config.yaml
dataset: "rendered roads seen from a driver's seat, with toy cars, trees and houses"
text_encoder_causal: true
text_encoder_norm: "layernorm"
lr: 0.0016
beta2: 0.999
steps: 8200
Rows from block 4 of the image encoder of a small contrastive image-text model, named by matrix and row number. Rows with one number belong to one channel. Each number is 128 + 24 x the weight over its row's rms, rounded and kept within 0 to 255. All counts start at 0. Numbers have three digits each.
After each channel's rows are labels from the 100 images, of 14848, where the channel reaches its highest value: "peak at" is the part of the image that holds the peak. Only what is clearly more common there than usual is listed. The data: rendered roads seen from a driver's seat, with toy cars, trees and houses. In brackets: how many of the 100.
# convs0: expand pointwise conv (encoder.blocks.4.convs.0.weight, 192x48x1x1), inputs 0-47
# convs1: depthwise 5x5 conv, stride 2 (encoder.blocks.4.convs.1.weight, 192x1x5x5), a 5x5 kernel
# convs2: project pointwise conv (encoder.blocks.4.convs.2.weight, 96x192x1x1, transposed), outputs 0-95

convs0.183:116096114126104124104138136121144153162144103143099137114117125130130116163150157175119163128114093139074141140171106170172130156118098113164134
convs1.183:137140119125143121154199193151122155128133128132110121100111150118124117111
convs2.183:163095138095126094121095131155165132115105122137125165138123118153159130113121136149124138188163163135112121119147114132167131109116137162112133113159089092109139125135094127145147141070120150157122141173119157163077147149158170110152086115107098138093090123118114135136094130118147153108
peak at: centre (56); middle right (30)

convs0.140:144096117135150137131130117147175100144095150099124113137112115123144177127163107131080106169132127127080138113153116116150125091086099163138151
convs1.140:096103108115136134104095111122137125117083077160141124102102112145120095095
convs2.140:106126172114115138156118139159100136097153106138108117132140154153098154118083123118128125139142132160159182140144138141141120144090117132130148145150109146137115140096142117116141130131082171118159135164136117199107153115127112182141116124132134137071134159170149132143089173114104172113
peak at: top left (40); middle left (29)

convs0.28:156144118116146132136120146105108143128144158104113116096126154112137151122121125101114130172125122146141131085108090137118074073077170174127129
convs1.28:128123134109115128141116125126123125133136136116095075062096132107107087091
convs2.28:129095129091097114160161116129109141146116156165148145143112136133121123143117106127109142093161128143105146084145138143131138153125148089160131142104103132059119132124115131130125110112127149092089197112098131118137161163148095154087139125152121142106090119129197157121135122137123159167
peak at: middle left (52); middle right (29)

convs0.134:109161123141137123164137103102126137088127189085151141141146139128101138103146135128125114116139116130143110092106122124095131102105140174062096
convs1.134:103085128128107103149172148135148138125145129142147135135129128107069093091
convs2.134:147101094117110119079107138133124126136121162086160126079135150111155126147131132098145142134123131124085135154135122122166135110128154093138096132128160132078176140134158124113104131119122138163113108117079151139138123147113153141134141118116090125112124162149123173125166085052142181119
peak at: bottom right (45)

convs0.5:146110108099111107125169168081133130178132138119144163106155132079130169122136072131155148099150133124170115137128123155138127129158139137132146
convs1.5:119091070111123145100108131126129111103132146140101134141127119078098102092
convs2.5:107102149086144122159181133109145109170098133099124100185098102119153111091126141113142119150126136110140086097128116128117151161160132178073127082091099123122106125113147138120127133157159105129139113120147144092134158132142105103132068152155093147137112127121106142132138092126111107131
peak at: centre (45)

convs0.78:141139101120109086132118121093086146120140139158110138094163167128092123142074127110146131143122131145134189116126118106097129128103160097089140
convs1.78:117089135154100126170159153099107100108086093140128139137119128104103103114
convs2.78:178120145091107126112121143102141114184133123078118120125173141144162096155115144099123125107143124140117078130113140127119154080120127154111080167116174162102138130137115094123078136151156107117123167085113099123102115105104135128128113120132098160129147113104138143097131131083121156154
peak at: bottom centre (45); bottom right (30)

convs0.171:138136150160122102104119115154135120105125105124154135116093150124137104176121144177138089140097143098111152119132137147085142127095111087070106
convs1.171:123121106100128102116105094120131120130130105139158174180140135116170171137
convs2.171:128133139137131136149162127111123119093095110143121124129110147138117128129167108133144108136141097156075125130117115095119126121155092108134110099159162123094070128139112178145111112089097191083140171124140147131098117108127085135164159130121124148156134125104191150113108175124117131112
peak at: top centre (38); top left (32)

convs0.15:138088148154149109127128142161121114153131096124105096065105133138146103143116165115132153156095124067081134108134131141157124128116090127112121
convs1.15:138109075126131144109110095125134107097108094134119124116104140098102069121
convs2.15:117151123124080119131152142176113154171197132110139125128151136168148120151146125104143129090134142153133187112142171146071153141106113110129159184100107137144153168131157122124123103167128119095109155106095132120174128149092130158098126117144119121108141126143128121139148134118111155138
peak at: bottom left (37)

convs0.137:123102112156123084102118105137079122092166116126151136136150139117111143127135119097117129174117147164104167185125123157153109135077126139117116
convs1.137:141123105114130132108097092102110116076088112119137158153116137130172164132
convs2.137:124120130113131131160097164076181132130096100130112114115177180104141173126109101133152150136123091140104149122084152119134140125141150133131135121133176148117132124157141095098112116135141138114154152130184167143124123140109089150160115155168090178097135115132120134087109105109120128129
peak at: centre (73)

convs0.77:091180107140176130121098107129086133113135120135129094129148137128118159126174140138131121075136117148142078124140096137132119128146144185104131
convs1.77:122124181196173124127137147144141127120143113139149139133092149141107140114
convs2.77:145092106100130131115123140097133117128090138119146166138153111076166143080116122124129174155099137139109115118113134104153156089114210130092111101142090112112138119141130136146113144125162128157158157143093135112106133146154154098132103135106088183132099125139124137098138084123145120115
peak at: bottom right (74)

convs0.117:117098159162187123113157121130166116122110111106135090106110085169148133114112118129099135142131134106109139117150184147143154120102083152125128
convs1.117:134123084130133156126069162117142145085124104163142109104096144135118116119
convs2.117:132130110132115132103176091195109119149200118122107137135143142174136098150117147126131121128137144161075151131152121146110127113129102125130138155112092128130180172151132168151136112138111171114122163119075131148169098123152109101118121111110114121141163122121099093121115140097140110137
peak at: middle left (28); top right (27)

convs0.61:107136130114141107143189130137118114115156145115108120124128118098083117114133118154158150091120123095124165120148117157124113196122103119129068
convs1.61:127127155136131118127166128114102120191154111102101168148111125102162146110
convs2.61:155175128127110126119137126127124142118106142156146132082130117116129167145155130180119136098177149138139131136131146117079140142148116101132127197136141130123163123115141153164125113162119059138102143092147118123125097138100138170118164115141108125098136145140179137140090104151105134179
peak at: middle right (61); bottom right (38)

convs0.29:144133141151132108086085123116127169086153100135167121115159106140146138091127147161149115109118115129155108172127113139115119138094142108064119
convs1.29:137127125133107107056086109074117119145133142129137137150151142124155144135
convs2.29:130116123128101111121144140141130111118134096167106174131132124111144173162100170138117140133109127134081125126114084126120107129178112139141149132107174113105155110178081125168158134107152145104101154120168118110141109183183103109107150115163164141120124122098138131147147109101131102148
peak at: bottom right (45); centre (27)

convs0.40:127128134169111136109117132124095137113102063147140108150080127114133117150177151159150131177148108113090119136108085136133134122085115113111124
convs1.40:109147116093106137139120095108105126109106102098141146112118103157130089071
convs2.40:141129129111095139138082121150120144108089128147146132119112149106154147144131138121088173080165160112156162127153137131134123102116157119113163195095133123129167140121152118135086121136111109126101119098124153112137139179093101162122138103133109139073114117159122097133105150154108164168
peak at: top right (45); top centre (44)

convs0.90:117136090109169120153129131160125121118126161144154128114138125115078177106127135110125135090094142092127131127163143154133140108091109181105083
convs1.90:101107129157130110135159130145137143137108135106130090085108089157161172146
convs2.90:119151165106141150141093148087147111159095146105087121135183108146119155098139128151183157110102140132099103124142118172135126101119160137153114143179117147145106108140111132130119134151142124154168181141099094124088149089133139118127121137130094113104146118141117093075120095140131151126
peak at: middle left (56); middle right (41)

convs0.9:156147131137118119141107141100123117148108115113147135094156111109111146124132096177142142071136081157167097130178115141150113084110127156114140
convs1.9:145119096136116117130103093093128144159144113131091153141119126129151181177
convs2.9:135105130175135111143116190106105146124113087119151138105117120119127125126125111151137138117112132118136156092079166166148106098105163136124171131177126121158132125149097141162148080119161144180143151111155116128121130151105142127123168149146149142154119151083109108132137123109152150065
peak at: top left (45)

convs0.91:143119091152142175118119097136161117113106095085149184116129123139161110124133158137108117123131129113146127128128112145176143072120153144122079
convs1.91:106101153139107117085134151100087120159166105097118157163120139117146122112
convs2.91:119111131137159151140129137142146102143117127091113116167127125143186085128097131102115120122126142104140096097126121152124128100148159172095117078127093131131137134129120123140146115151162111139160105098102148099173164105142096068123125102161139138150147127084072098114166120140125106094
peak at: top right (46); middle right (36)

convs0.32:131152145158111136094098114146133124123132170115153071162073093125125159124114158157126107149121167118114097131104118131096116119089105130100115
convs1.32:157143143075087120117126101111118086112155135118106114122130092134161163132
convs2.32:146130103109113141104108111152148142088095108169162168114102158163143171155125107160106176153134134137099162137126105103134128102095134088118146161141105111147146183145147129156137134160105146123138152153136148157095149121146120126159083158148080143115105106137150135134100161104147113121
peak at: top centre (44); top left (35)

convs0.85:092117144128131120134174127094104129125152151172117122143144128149090118145122097127171138090134115091148121126155144144146168187174102119118116
convs1.85:095104112121114107117129115095116129154161100122101124142111111102168168081
convs2.85:136154114116122148117139121132103157127119139182144131140131085144079132088121144174090153129149152110126100122139096145096124134120154094147114163156110151136132108112134192179161137143149097185116160116102109155094134102128163126081129098128132098123133160119134122126117096145112144163
peak at: bottom right (63)

convs0.128:090126162156088107090136109112132192117132137122134139150100125125131132142190121183110131128110080141106117143152130145116132166133106122131137
convs1.128:135126111112122089156193165129116099112110121149130113101125108144164158118
convs2.128:134086095128115113129100114143177193119129135158172123126116125141157112139169085097113080142166163124138138131156119100111151158119132128111106122109117085105176137130156108120155099157125133127120104143122111136128166105137118133139121129106080177113135150092079145110094125120161120114
peak at: centre (49); middle right (35)

convs0.50:098133142186114118117101103159123131112140118114176145140128138199126107142130122124137089161075096110109125127149149135150161120115115149105135
convs1.50:136123146135112117144137141106134102126117133110123196188115113101166148117
convs2.50:117099173111153131182169132099158119104136116128100091168138138157102107141110125129155085131145152144116097106150099135148133136133112128127113090163116140150119094139097159130145116128151168087145157134124120184113163084169088107155123122130119149134156120085120153104090151141124115119
peak at: middle left (41)

convs0.152:111124136115150095140125121139160145117183128127156158127186129149144148101128133118126140136094080131133058145115116122121080139143128112090112
convs1.152:122155142132173129132182190164090121144141153130135114127130123115137133118
convs2.152:114110175119163141166110146141112135119106124104112119127114141146154119108163096107127123126140143128158143114149130170134136127098166135119162108119075146156087138071160112084122129130092134130160107157132126150110181121126110164150122133171105132092110149168146136155126144157104160075
peak at: bottom centre (71)

convs0.20:088108102112128146141150177156093097146163130135081106102125120106121142157119103107175137103101108112130145110131105155146123160144142122176146
convs1.20:112104142124134132121171146131139117181172128120132165157146118168152161114
convs2.20:118164093108105128099113146149134161116127168147111167105178146106132165140113129168122147117097119147088116147114131091094105129158121079136103147150174146078129126141151128140114102130122119112131151102133138129104103130130132162132188090155152123103107107139185149151134104126093145148
peak at: middle left (72)

convs0.21:160103146151118149109138102137136124129092125101141155127092153146142109151089140158167126121112143110162114110086135124100172095159137070112116
convs1.21:108089123064091094106143129105095141148132148102126118102139122112120146147
convs2.21:161108111133108133123120137144094133189128100168137143148123145137143082108111122145064148126144088121138125106084141153099153111117155184104113127119139144114148151132118117148129103139165119169128177102137154108164099143113123111082134121152159182146131153086119098114148137145129123127
peak at: middle left (52); centre (43)

convs0.97:112119109134122091131180133125122129124141171146114118147115128098077153092120102121145139086125128077152147143136146109062142166128133117106133
convs1.97:129114069079125117103133125107121137126144150129139115121142125125070081138
convs2.97:105155113139128143098125097123118146178116119146157152159099115141110102076172117114121104144111071092110091134117125107117121142118119126135069088103150117104067113105113129120149162132145136144149145127142098093133130106150137103107085167103148099183105137129105119114143124107127105120
peak at: top left (73)

convs0.36:120128153122122124114135143101154176142124141138145101156127101152116101098159158163122187131119049125105117165138141119131153152105123129146123
convs1.36:133100077108114135123138134138094167191167127129126105113116129137149149124
convs2.36:136108129130098069144144189149121168109159115112146126116128136118117102131143131123138083124146127150144149122113151119119146157118094152097120123172143117125135122130142121113116094108117163164119093147115128145099092149085166179146171119110144141124135176107126201147111143135114158095
peak at: middle left (50); centre (47)

convs0.8:109090097154164152100168124124141122165153145107110087132093108124134169146136152129146144142168130147138109139104070168152126145152128129149121
convs1.8:122140162160142087081124120121125122174164128137157095086133118139114129130
convs2.8:141120114090138130139165099094139126172119159084136156125124130118090092154128166136171140111111097112116132117123099161142163108143101105164127109141120125116133168133096193110080114109140174098102125084093147123105113153125141090130150123150139101133117106109157121079128130157135129137
peak at: middle left (47); middle right (40)

convs0.109:128118131157083086075129110093109182116150157133136120154119137111118139097160151148144163141114110141104105163085109138122113168130120125120106
convs1.109:132106107095087090068075121131161114111134128112131112136126120114116139124
convs2.109:118169117099096140093103114118109103145129134134130169158149083115106148097090184120136168150087118145101133148151094129120103123132132145139114121150114097106133120156126137171122160116134127153127143156091142091115107162143176089101110118090168096121097104146111106112168101120126122148
peak at: bottom right (43); middle right (40)

convs0.138:095144114094132152136129144165105124149128115154102131101166131154103154137135106101103149139134105141116152095183107098130121105141145179142180
convs1.138:119093094153124131080100143131099103104124122148118128110134120097091089095
convs2.138:097152133124101137109167087125077142133167131137165124129083136135068113111116108119112146139125110169116166136131126118130112180103126090143095113139107162115129155110171137121166118153108182142117125143067123154143146109131096152102115161106158144146133123151142141132146147089118137140
peak at: bottom right (51)

convs0.2:095168129152123133120161130131131119098124114137139132102083099102133145134123079137159133166154110105160100126151094150152115126140109141121055
convs1.2:126124136118108125122129111108134134102177077132108098189096135126101126104
convs2.2:142142114159160125093130158141153097129143131110106115132165129151173129106116101138119104182114129127102085149101154097100107147167104148135107090154145138109097115157141088140130153122133078129128122173150153129134111084103157112147142105133148136169148105112128165164170099105125110095
peak at: middle right (54); top right (46)

convs0.150:127130095136177130147103152152153115110103143106152124118137136166118118128151155154122123086098100103134123106199145137156160091122157159133126
convs1.150:105131185185116102130129103151132114090098132100106105119125123100118125124
convs2.150:144145121150111134084106157112115114124116115159143144125145050101116142111123130152107149125096117151110094148103103114103089119138169171101092133152163124143131096176145113120130145157146125172135123128110093073139073137142126124091165150116160144158152125114146136125155106120150107130
peak at: bottom left (54); bottom right (43)

convs0.136:086138139148145141083126105093134148116131165133116092152121123165142142169172132139122113120139093138123090103150130164161145143175121162151145
convs1.136:121122123119097136123114111139130112114128115148124062071115121135173169128
convs2.136:103120083159104151126147119139084174089121100131163151097122142104128158124164123089152124117111123130086162134138123097127161123127145079122151136111138076119140157122147191161132103157096143117164137123149104106102134115128118147149169130131109127139148173152119108085098124106142143113
peak at: top centre (40); top right (28)

convs0.81:112150143125151119111181130133116110101137112138120126105146125109095113126110104152182128087148156082139165112145126142113152188121121105102089
convs1.81:106132172172112122137161158124113146120135125112101096091114127091094101125
convs2.81:153108145118155090157138174161177113109136123104089106113149150146149160158084157153180108167133158132135157115131137156144139120139084157117178135164127101149160139153114128145124114106140127123129105166159146164105128116110176124172108109136101108094138142125116130139103111116145136107
peak at: bottom right (100)

convs0.182:139112121174159072110139147113135140129145154089169124111111149116142163125137139167178117123092136096140125120124135195136142138106137129106129
convs1.182:115138153157137126134163165138109161130151144133112071113145136129089088109
convs2.182:115137082134141130115145104146126151140145135126114163139121154136068087129139125155127114140115112088110153132111101117095116146153067090169141102145153142101139164134126161116098091089139160110094106113138147144126102110111132090111142102129185105169172108097103120109140131144121102128
peak at: bottom right (52)

convs0.144:128101135182139060113141096115155163103170129113114115092161118146140142094111126143134128130123110109131152156136118135131115155111106113067129
convs1.144:139140145139132144135137127111148116091090109106069096103079119150108148130
convs2.144:117151105138150130147130148089144125132152164102139098109174169128114156134105087134159168108086132091144155126093157126132136160118120088146138142137140152162142147132181093068096118185160105108113092117144118144132131095072147156135129129143113128126150116123132154117156112133128126115
peak at: bottom right (57); bottom centre (42)

convs0.12:145182135131154137100102140132090104110102078122144119126129140062149157122151108144129122115113088141103093105125129149098097124111154145154144
convs1.12:143116137136114135143136140141136090082092134129077078086100134112119133122
convs2.12:062117124081091110148148096132099105105128147138122119183096121091087144098125133099146151137104181121099153123192096122146102169138132104130147121107130111082112131143156148126117106105116159111102153157099125114123158126131097141109120134103122117126139101144117132104138109114119121177
peak at: middle left (55)

convs0.1:137113106118144140172139144116145102122090136072167184129131155124140138114154095141119134084115094153128097132120176118114154098133157125141119
convs1.1:126115162139151139134131137129094076083116121115095101122135091083105124137
convs2.1:125147151150122129109082120090118119074080121163140125116090095098115156124125151145107139156147167151111108159139098124155088147160122137143125130172150092114127099133122126147153142083084109171104103166133137103072139133117121150162177112102132129112112139158129115139109120139131144149
peak at: bottom left (44)

convs0.99:155162130104138150146146124127118151125131172109107125128116147131125139117114131099114150192125113130118144076101106098081107083089163154138106
convs1.99:115106140113114119147093110113149137125107134126136097099104119083083094082
convs2.99:123134115116098137120111111121105142166132133185145176119131135120148138118125105137069153105161089147109129115112153119113126136147163113161109125110126133058134112115136078133146136130124118126100163113103132105140142178165100151090130117132157172109084146149179145132150120137104145169
peak at: middle right (75)

convs0.93:145167123146139134109103115118119140099116128106143143147115182104157130124179151155141106161082093118092098081098115138123107126101153145138112
convs1.93:123148111108151137156123116121136099081081102113102085083120103138127129124
convs2.93:098121103124109106150113158130120142100111144147136155134132110115134173109130110153145151132123174109102179088144153144129100126109154100132194161159102097106131118162133157181129079115145131143123193140129107110104179125124167131100116125114104113115104138131123116128132091120143166125
peak at: centre (52); middle right (31)

convs0.107:156106075142123110119109138120107102109106158112138120162111176117100155153158152129137121128143132151127113112089109131093149087140189100114145
convs1.107:147142106088086124119104070134102100113121137090111125143143102116098117115
convs2.107:145128171118131142142095131139132160138133083114117146124152145146170151096135105121103124145187156135164138135154163124128150122103154143124155145132093116137113116082132095117110155134108098145146127162137105150079159136128169156148098094116108147084113153169128143133087142145097184126
peak at: centre (43); middle left (39)

convs0.179:142098122173159106144120129128098138122135084125147106099146180125128114115158116149177135125108101115097104118132126142166120119099103165072137
convs1.179:138127139146117122119164166144098152158166142121121173167096160120117102130
convs2.179:123101141117146134122145108103115152170117136113182108118087154097108107134136126098132099129108086096186117138108138134142164160104112127130078065117145140128099149081124089080157139161143131138150086139114130154141133112113138104153104163141129126142111170129116155111154133092134122117
peak at: top right (36); middle right (27)

convs0.132:139123058125161149131123140170108089136114117134173144107134170123128169108120116106165131100105149094099123119117149156115166110136145147112116
convs1.132:133143111114152127123122115120111109095105113133114072085112131147173176135
convs2.132:089144161108124128142131138142122104127148146139089124115160096110108152150150128122160079100115133166146118143142117118102112146153111112147095112116140144094103094108118075144165125144107111080158128117111064135154150094189108156121118128132139112086136137155161152147171119114100133151
peak at: top centre (27)

convs0.56:115102129175136070118113153114119137101164168124120097122113117131135136106135178132133124128132101107150144147095076156120103141101142103080118
convs1.56:171112098106099133092087144148104110090154156141129101127144128127101101124
convs2.56:157143128110093112126140105144116148150175140152132168144132126152124075182113174126119109111158137166125141124173146154131128116104110123128127178112095097119158135151070154135126109103139133119117185110099119117167111146144169112082145118107146099126093111111144106137109140139149119155
peak at: bottom right (54); bottom centre (36)

convs0.147:133140115122108125139111180135124140126088086162176144139106116084159144119125112117130128092131122151122098183128190152127148133144103115142119
convs1.147:130121111112124142132126118121135089066076078124115090114114129126110125149
convs2.147:094171157076112124131112124124126084128136118113077153172135159108116133108108170107134148139097143151128106151142096100124116159157108146088092119117142140109112139098130107087116114116113137116168112139154116122081104106123098145165110122127139158125136143157122117126114151141075076175
peak at: middle right (35); centre (34)

convs0.54:111122100174158119110111090140150128103125166112148149125113163134130139140142132142096085095078122153130151113132149186134136112126139182138142
convs1.54:117109140113139118112131118138133091182092137147084169114127133092166112135
convs2.54:156129107161177130113153149143150086148144136113107107150153143143170119099079117133122114167103096114109099123092167123112131146156112156119113079140111129124096127153131099134133153105160096123128123154154178100162096106083154097137133108123140126176125118115117132145169115132130093091
peak at: top left (73); middle left (27)

convs0.154:100126144170145097101146124113120138106132103148086097121111128124098122142159146165136120111138110063110146091153112157118147180115100116115149
convs1.154:084091160151129130119138164142143117092119124114104126089093101125106103102
convs2.154:158093147122141094151156152166162116122144108078121137110126139113167129167129140102149109142129166136148172113124100127124169130158089159114172089119117079132167164148125121120092115120135129091115059142130139115107129167130150122160127101157134148114157120097142163126139129126142145103
peak at: bottom right (54)

convs0.51:179136138115118115119123145139096128130101090134099130124130160079146130086174108135127154126116093095104115118120128109066092133114136117131171
convs1.51:116108129109113117120109124135117157170169146115139188188136126124124144138
convs2.51:161124164159127115115149136159100136107140133141144095094123152126129138182100149120126133078097125163155129132131128175135166144114128142123093130115126122169119146097110120081136147144108135139140105137112123121149097126114110169138200135178141105113111160129192140152114149166143111103
peak at: centre (48); middle right (27)

convs0.41:080140134137144123151142178102107128115150157142125075147104117146118147139119105091143119152105094098121142103113172134078141138081131130130154
convs1.41:105132145121119116135175178129100137184186126123131110134121118132139146135
convs2.41:133103132115115115130153137101127170095146125174121143115138119090102129146115145135138099139129150163094112152171091114133120137175164113099104136118142100122185093141141144120144094155153137168133116142119080131117112092173114156122179140130128160125156158123139161109089088122137101159
peak at: middle left (37); centre (32)

convs0.111:118151121115111134123150142128120160127175160114111146119112156099153118136153138115140137192100137076088130114112130127125095172102138134123071
convs1.111:129129119118108120129121119139110160199179120127153164165146139118110111134
convs2.111:148129162139164154118131101122095061076126156108113128099142141086104154155102143090134136113101168136152123183163083122141136125150122127134122125092109110121139147114119110116094170115091097089130087135145107116125130082133112140119149118137141127128165102146175124102143144142130091137
peak at: centre (58)

convs0.38:113129134105128117128156140128148121147176118089169153087168150137133145125153103146134156123099079142119071124134113140092100119114135138088098
convs1.38:085108112110147118144159162146110135166154114109140163144099122155168132105
convs2.38:105150139130115157127147091170077114167174098079124123161122121136139106105139122069097155108138132145147156118138155131094154133096135138124151140078083152147104165090140136131110144138096121099129153122077123121144134145110100115115085110116116135141141119157105088126143159135096137147
peak at: bottom left (40); bottom right (39)

convs0.113:104174148134119125090137082138131149126135125132181131138154135172090124105125128169155131128106116101117098128156149108101170144109142144089096
convs1.113:139118089111121129128123126155138131124120138171157126149184110074096102120
convs2.113:126086110100154124149168116145120105123116182120113125148127163113102130115117141155165132143101160082122162122150111117139082151144117106113154137123105133118162150148150177118081083084156170097082150092162155149169126147138136114115114118101100136122128091117124131100128122129117097122
peak at: bottom left (41)

convs0.131:136181103141133124113094158097130123114118116128146169118119130097129160160154116154143072135142116122152116102147088174147104103095166137136132
convs1.131:135118105118105133120126101109098114069080109128151122092132147159164133116
convs2.131:153089153088116114169111133146147112094121122131100152131150134140136138150131143141151143108150164144128153112159086158157164074117143143124172152133096103126156126149096154114101127100112173108144149132126116151107130159179113134134105134138103143081135127110149133086071161169141140135
peak at: top centre (49)

convs0.151:133166093117172161135098112173133143116111165129153122143104153118119156131125172129145112136102157130130113092106110142119141090123146174133078
convs1.151:121115148127111129121122127104124145165188157111134159176166139116095123148
convs2.151:116154109113154150097133084163148115148120118109116140170105161148171099139109147105105155142140135107116112119125096118103151108160100146119138096095119128119143171126125135131108155136143103110116089122112174111148146111136121046146089081173135115151119092097099114138153136148111102136
peak at: top centre (44); top left (28)

convs0.73:112154184122159119118134145126117128107112155159165066173102104123112133124152122127120119122103113139123120105110151148058133139122105166139126
convs1.73:109118118136123132119119106133118116130123118099138197202154127144132154133
convs2.73:137122136142154112138143124133128106117128114157105126138115154110123126107112132171084137124198106123151139106099129125123141136164115147131159120140127146120162089121099137119122149066132137123078114119144171138145096190132103128117112084122173157118128146111135134141108155199084106154
peak at: top centre (54); top right (28)

convs0.92:111099115133122113163186140135140104118174134113138164102166144129107090100109081124164147088127119123160153153148145119135136154135123111100098
convs1.92:136106112117087139095115116096124134135157135124141135133149139143087054126
convs2.92:117143145143145125111157138101135123121130140153132129123125105123105126100141138147164085124112122098116066146139107122138129164147121124124070103139148126107118067110092136115180149147170119161158118129145056123113128078161141128121112153112144101147132179120116148100117097135123082132
peak at: top centre (43); top right (33)

convs0.163:094183159152152113095119093132109137090132135156126098154118137097124135126136130151134091099122130126107120113097129146090114199136099142107126
convs1.163:113130126104111120144102097119104082097161169101123153171166139124121125122
convs2.163:147130145134115133110070138117151138162130096110111162120151142162126098135158135144097112112178127125111107138113092125118121090149114149158118140164170148098163087134090125130113130105121167148117132093128116161097121153172099112124102095128158156124157148087095145105091164135098157135
peak at: top centre (42)

convs0.119:113147145087104124132200150127133128132140123136109172122143116096079115121144125136100159113159145085120152121181112119106114146123119104109096
convs1.119:131101076078102117105089117131144124112130142144125125122141118109101077104
convs2.119:110147121128135151120164117104105133182107137125154112161095138127112091097134128114091121100126073092137085114102117112096138158132119127120081106107153186114086123105120149137134138150169112135135144075150139104155126115108100107096097135153163124177112134105116132131163124139095104139
peak at: top centre (32)